python train.py --model="self-supervised audio encoder (BEST-RQ)" --dataset="simulated modem signals in the audio band" --train_examples=78125 --n_mels=40 --hop_length=160 --input="log_mel" --win_length=400 --codebook_size=1024 --mask_prob=0.05 --arch="transformer" --norm="layernorm" --norm_position="post" --hidden_act="relu" --head_dim=32 --fused_qkv=false --bias="all" --qk_norm=true --parallel_block=false --moe="top_k" --num_experts=8 --moe_every=1 --expert_mlp_ratio=0.5 --experts_per_token=2 --shared_expert=false --subsampling=4 --layers=16 --width=320 --positions="learned" --residual_init="none" --optimizer="soap" --beta2=0.99 --learning_rate=0.0024 --beta1=0.9 --shampoo_beta=0.99 --eps=1e-08 --precondition_frequency=16 --max_precond_dim=512 --one_sided=false --adamw_lr_other_params=0.001 --max_grad_norm=1.0 --ema_decay=0.999 --max_steps=3400 --batch_size=64 --epochs=2.8 --lr_schedule="linear" --final_lr_fraction=0.05 --warmup_steps=170 --weight_decay=0.4 --adamw_weight_decay_other_params=0.01
Rows from block 9, named by matrix and row number. Rows with one number belong to one attention dimension. Each number is 500 + 25 x the weight over its row's rms, rounded and kept within 0 to 999. All counts start at 0. Numbers have three digits each. After the name is the row's rms in percent of the matrix's.
# v: attention value (model.blocks.9.attn.v.weight, 320x320), inputs 0-159
# proj: attention output (model.blocks.9.attn.proj.weight, 320x320, transposed), outputs 0-159
v.271 100:494446512489547499516470520464520468495518501512501497452531511522493496501470521510500492518505523526514437502541498506496473482450512462556517525533522501501510466505494487478485513515522481525472496510510483463477495527486499490533490494503514508501489477516488502485479517471491490554469492449516506505496455490468523501438482522484455504493511502490499492503530500480558481482469490506489479516485527473481495527468449466476505562530469532548507488503544485553477548513511474
v.272 099:490493506492536486507450511470504470522489529470499469522488513541518503494490475505479507495506472481517531494530446469513506487538502490462510514465491461551537479444501452489515534528477464506515481487493528521546512474512480477462470487504524496520482494535494533484482504522523508520490508505501496515528501513506478538514503499482503521501484495476499509511490485526483471520470493534505461550465485508521473474508489562454488480532520517442500455465495510488430487525492538
v.273 118:517486481477519518436526499495486531469531550488512515501514471518477514520528539554509527518525506499546491522511503522471510503524481490470519472501492477526489490449512452461492491525509515491546514511476490540434523493493532486489446549501538480501547477492561519506509525505478545527515497482541516487472443517495506511487479528519539497520499502514460489518486530495479502488508515517481505517498539508436527503487482519514484497520515487497541537472485534491466480521472532
v.274 112:487526509507523524520507523517499501483493497510505487517507547533491489484491540501498515523553491476500482499467471503554501566495513521470477501461483529477499534503470450542454488497504442540472507481476488509532521527509525496486451452508505503515529533486473489461524470490485472523544506498495505491484451518452549471487520524486513497497479472480482464531471531520477508477554528504517556487496463510477487522529557540479484469470522474521525482520492483480507476487505565
v.275 112:516482556515524486541538503469500499499489498508517498518541484466485477456501515520529474534465488490528503498508508502513556518502500459490530431482516516465485462528491501524484506450475502475495504502549473505481496501493481505499531516551489493499488522515475509518503517495483526523502500479499514469487478518474479453464472481501455495585522493549535510518515490543474486457493486481462505461509546541491471499492484477508511491511489508524489554500516497569520490494527505
v.276 097:494557539550478530543505454490509511534490513453535556562500478500489501498504491483534495524497449458508520514515526570517530507487507487535458531472509496489467496498482436493502513521480489507491516522485535520505521522498508488500477491472462474496508487475524517499485474490492527535494511494508500529520534487516497542510529511495527536505499463499499552487496450502489476499490539512484523520516509491465512445504469517484465489480546474513527505479493484488486486496479501
v.277 113:496490531491553510526518520510496483509485488465465521482457540510442516500497453518568508496501454517560513473524506541537562516523479520517512496496491487486528500480502496539499457505479500482483520518513481543540514503525517478479521431469544516483501489507560487464520475509484523485469493497497457492504530493527454526523500473489483490507508511473481525507497506489521511501548457494527536506507522501533479481578466504490501505443497517527524533514497517488442489497483490
v.278 093:479486492544441513490488532520488498496469503493489496540524526473507477533504495516476514487476508532449458499495486495498512499504519527537465463501493520477482483494507522493514486514508534503486487509523465482481502491556500505524525516484459533491471478537509504492508519475507466533464495503465505507531461522528493465486536500433495462537498472524467483514506503496522512531509502477481482482492469489507518481510501467506516513525498488474438508517492468526521511511488448
v.279 105:463460503515469518504500502475460474509507526543459469534502450511472491521493519505472520494533486535506506509498497504545464534519488530483474495554504503482483519513508540478534513491497505508460470512508457510517462505518510477473456475481472470524498538486466510481540518445494491523469487472473517546507500469440512544440509466461541535485508492500480510548509482513461518511499484504504482523501497549419525531491507487511491488491500538563491492478491482482484504490481495
v.280 109:439551498509461494481518500489466517483530503502493488499495494500522491485512526559474532494514471491527477512478488462496467517468464497467474510525508500479485517517557463505487511490492484480493493486474544508514525468453485507466496529501506500511517476430527488506521525517542493519476486510479546536506522508471540449484501501509570494490508533476499424488515504458544534504485481519462481496488526514468528531489511502526452522501512495485519478483520495469510468513499498
v.281 097:512507512490489536496480545496494508501515492484533516520499472499477473548503474518504516543462496502459514539481539518487505504499473569541486527480460472513480521482498509468530526472494528517462468502484476453490499503530493483534555501569516523490505509455502453498442500486494512476495500516476473460483464453532500446453508474496466504522507518500459496523485441505544483454530516480500473480504468530528499482511531514465493528525485462475450471504508451508488498493518503
v.282 100:488514494497516487544514498500504559534521483497491478483503502529484512503470470491487514501505481522479533515546528476470521500480525501497531523470566486501482486514497465530508468492482472484531505529522522510532474469480504474531502514497529531513492462502463471493504456510531497477511479480529505499483534481458539571465520484496505494539509484499461539488536511488503512542494523484529532463533511515464501516515543494453504462498495438495489507552524507522540511506514517
v.283 111:494549473498484515496545464487462470459508472482486527488529519506521450500487492534506524500534478512508474529497497504527434516515506489487454519484462496486468534492477491516550514503523513496504502443466528481510466494448533467502500503500505533524488489476496516547528489485497502510452471498461514522489464499455487498463511494518521509501524464508550449488511464486492454542491478539514496479521510496497511490491507501467520472474449539527483536496548495481451506486486501
v.284 108:465467541549524497562507503474501552521446495491469485508472551469491529515473484504463433496514523513478517523477467488482460519506551492497473465550453517508527513504489483470521454523514526510507490469482508526497449502505488508510505487500511488515537511546521468533513500500545468518476507484483492513497512506496484494515494520507521510493455522521510510497523530490523502494481489511509475515490489495536455529496535489494532497502476547490492498497477513522502544473537561
v.285 108:543488530523562443509548510518477508539491498495529521544502498495520479563500498503544550508506485489477515489490499520517507477468465541480465488555524501533507492547494502494500492493558464506496474492507516505488459465500492512542520458478498462475515510476468499492445552486538471491488458496475493462490485469446509511509494470530493494496499545529499482487507519459503463481483536504492515531523511495522465532519543528523476459540555497538518505481513537519539522461543489
v.286 097:525582506470454497478484481510482447503491493475498495510493533528482563524512491461496553531518510579511518506538521485513501464506462523521508546495514474485452523486495525482476523491505537522473490492518506465465529526502498557466498495513500467514502541485476494442476519553471485500495467490483520513532514493496512522488497501503515529490489489497512500516518511461489535528510513477495483497525464506514524536504492513568510485498554497495531497513488488514487519468511489
v.287 106:494459523500459495474529483462490489503479509481498498521518472485525484511508564533509476509500464455504497510513463511485478474496539502466497481506499532544497533471519476488512533439471548510512529522514522529500473523471550464494483552506477541489514495512537573532481467508463511539502507548496510470492465482527530514501493526503519468460474500500494444495507437486477527500476513497517493544519528471487498522448475500502496507547521487525521504459474487466518462473477464
v.288 096:480485514505518501521506501494517510525451520502518503475520481486450504489537467543516500513511507529510499471469473554497490486500473483486515564508492523500515511495470501492510416504504518481530528487448461509507517533477481503542519486509453528525467500517518521508502480518504483482495527508516481508473502529502516509471511564511482487510495466457518547510500422520516457519538546486480495533509495536500499481526512509492493519435505466493498502520525494480519514498515450
v.289 092:504504536513486481519483462509528526512513519517496486516499481468520492505477472471528522520472467533503518498505510492515491501445507490492493492477471507494543521521498518500522480523500527482423507501527506477480453474507527562502487537504475500453505460487511489440511468513486489544511502494487463489520489503485528492527501455506521496524504489477452475522489464471505524504512506484464531450504486466478558534479559581501489515457495480451483534489517471480520502490549511
proj.271 097:506532497497458513477492491556455547475485491486497529535455527478480533491517489492484479466490471479471542506455487478482504471563490514446473484489495519496468530511520501495537467496486512483509494469489522512515487512528500501475479519488494492488511521466470499528534485523523535499495503534481487462504525497520493501520533489475525463477496516524484544481487491524446533518552544508526509476495498542523478474527552555490498443440530439475466486489475513449502469503485510
proj.272 094:513489486501453501549545507498502546477515485512515511476516494450490492484523486474514496521497503462491480493467505544490481523466489518515492465514521548468495499542492531523519466472467512514480522501508464458456503536501519526531509502497497516496509499504538477506512510486482473453485514503479481502482491481511501473498467458493538481498509520515461465494535501484486545497537516447450524449522493502470539522484482459509490495503513488519480517497508492517566474456495469
proj.273 111:494535486541519509549490502517535454530480464514479495464469514469546466497481466502509496508498471509515493522513496485531518473482549540510477490525546515493528525554489539530546520464481482519469513509530526508566464508530482558524555475531483508467465534521472485511522481513519485514498492472509475499533559499514507500530517477512500485486492489469546503467530521517497508528501465495529496491462465500531481508516512502510497482497522475529514475509518509482541497489495458
proj.274 107:516455487534513490524527495501500492516524490466518515512479453451486526531513487478502516476467513544503529497512524507487527463502493510504494504536510501508483521478551529467567535499485554456513499523526486473519492477513456507505578511507518506461494486480497516558471521522503513495492482486474499506499540514551464553478466485479483514522484545522544505485545474487525489517493489491487451513487508468525536478473429439537518516535486570480523530490512535519500486500485493
proj.275 118:463488475503494495462440505526518502498502485481507515520446459542526516536503499506518503475519508528476483493496517482484472485452483534498467582544508507541513535476507532491537484554522504505517480515501519487550504517526525502506492507473498475503531477475505485505509509536520512484498508490479504550518520454500541533495514551507519496442477521443497485510508488458560493536496476536517525502495483487517521514511545492486523481529524490455512497527471497452503503505478473
proj.276 096:488473504440521471514493528519458501472520506524453454489478512514497478491509532482460500480521568553498484483496503456471504506499487504444509475503508487508537500467530505514487520478520505489513481470485482482486469464478516554472541490500524528506511522518503469464508484476493503483486500479494510435485474521484504474518507480506497444500476509512499456516498539475480510482523496509499474494475481538517521552488527453515545537500487504478477505523491532491507490510503522
proj.277 102:540481498544482503479512444511490512464524470486492459498517476482547493494506545462447502506501515482469459513463521476463462498442534485497496522463487475493474509452486467449535566531553502515510503497504498460500495523498487512519491541512467494538501493512487496524492531495525488503501518505491546503489524520539527487493499512512463521490510446500501491504503483487480488497466551524469469528512521493455528517456501522524482495546511491462499482481516517514518493498522527
proj.278 089:508534487467537496506479453486496510501524505527497479503511472550516492509478498461511512495490486471516518508505533522473495457501469472463522487503536495509484499516486540483531526494526479524537525488480552462517474513443501489474497518496538477516525529487496458498475514512480564472546525518485512527470506450484488485522473469564486520477505528466535469488474481491455473497474500503536508506519530481470478531481534524495492489520481497526517481503495492505482477538538504
proj.279 107:533516481461467492476526467486516529513506480458531531441504519498522529492512462532514467499469481474511486508499504488474507477481512471509506487479493478504499502486521481528472501519486462492532523505459558518488505461496474514527543505512546492484482468504529467506446506546511509481511524514512489482487483523546459461554480476542496501510484474490501502473463523507522469484498517478503525452463502485555473468523507497497495508504513467484507517521505511506488510497495475
proj.280 104:552494478519488506507498511519476488513513523495491479497525497497479478516466458449505488455512562504466550520513528544511540493519550518525510492470491504529546488489475529485502501541485548521495506518527481497487511528505519487545529491488502459481474549550488505482493466478468515472548499512550492506497484502531469510549450476528467539523498500516495567504498492562457468469501537490510497529499506483547495471514460478510515502514529527523505511523493481500493551465501481
proj.281 093:474510496514512455503526468512468499493481504510473483495501496484532524461523516478503492474516505497528471467529489478488481502508526433472528507503486525482539498531489487510479474515490494480511529473514514516471478490472529507451429473454475520526468485533485555482553528503493488517531501494490502534500498542500500576520488502491535502460504506539544493471494529472488517518458493509517535507540534467474515509516461469513527470456532506512537502493479549512508522515487496
proj.282 096:504484497487503491494467465498500468473484507539492535542531458453499498479546493516481525509475516470503499485482468507522507536524507531538462476526452513509470544471507552479476493493537517504473490489479476494499512536498465518502519499518481509479490548480486502536495526499485500530513513479475506486498499532475491469557510574510520492482470523522528465492499493491509504440503497530469483538517498525527497461467491511531495506521502565498502482476466494503467464493482469
proj.283 102:511437545475487472517475546513508503513492502528478481504460494507475535490488487488489480520487540494522544468498532492460558470477478510503542522503538517533527464517506469468478481473477501509480439532509486514499502501548479502498507513520496466470495527512495519471477506504523513532523501461520487488518553501501505497552492470507508536519475488504434547497472507486497537454489555461479492506487482483480486517503484476545508535521535465476499512462482518467550501505505498
proj.284 108:538495474468464511430469493495518465510563500497520488492569479536534494486514519512548533503476479471520458461496530536517508502506456487496517493489542495493489475482531508545437548483474469490520503566497471467511524482494519472489491500489512510474461490491478541496469478522469526453509517520496536511493505486514505508461474494501495527491506518478501488549487474519473515535486539503466529454492512498471508491496493543500453498537519481517505482508518466465498486517469474
proj.285 107:471469497501435513481454503503531507503527522508441486479493521516475510438538525470501455497502511503529471496500485472469502531516506451546546527455473483482496524455499486536483525516434510513494515509491522523500570529503512474490486517526547513518480504516503512506527478534474494508478550500495546520512512550531518528481491543479504503480466458467531537505521515532518541530535497494519508481478499496485496465474473464465507537454482518480485490532478459534476469522481526
proj.286 093:471464474507555518508480505502526545495501521544479534502512449497521465465469519532511443502516473445497498516522491518481469519497548516507465479507506506505530504497507488527522499492516468493523487484453478550506481509503503482520517487473478494524477502482505486527528504490517508521499525486496477504469479512492490516522515491515451475479535519546499531486468464521534487448467473537514509488466522503483499487519500455451496503492476493502463497471523504495517506520502531
proj.287 108:519529475489502504502497511542507497517499501526498519462495503529478509485475436522497497492514468535512519492484533456528524510527479508533500500511505484457483473533521527499459486538496483526484441517473477508494537500545475524505514467494512493508481507494509459463525542497544515458492502487491478520546519490479459463526518478524518528517522505462492554487453560502512464499522473520483483454484474527536488490543515487487510501450464505510470497547505530496509532554502522
proj.288 098:500501479500480496470507510471496481481515487507474511495506510503548489488489519460501544493529479488495519528509524453498491501516526522508476445500511510471509476487531497485476554501471514472457461500537529495501474450498524508463481492487531494476524496460527493492497508466483522531521472480469522480511513482502530495535504471470521556481487541523485430493502575457498534502447466527491488452518520463535519543498472544523521463517490532515501521459474517491468510543517514
proj.289 090:511508484460500513479521495487461517492475523482473497506487527526469509472504565503481447478519478455540479522461478491457512502541474527508508489494498507505479459469511500529483525482496493513523483462445530528502564515508484473504537467502571520513544513481487534549494506506512493471500523510488549483478479505520455499490501504497465492498479516516550494494514510506514489504492496532543476580494466532492453464519492437517499496540534506538512467520471518507471486516459485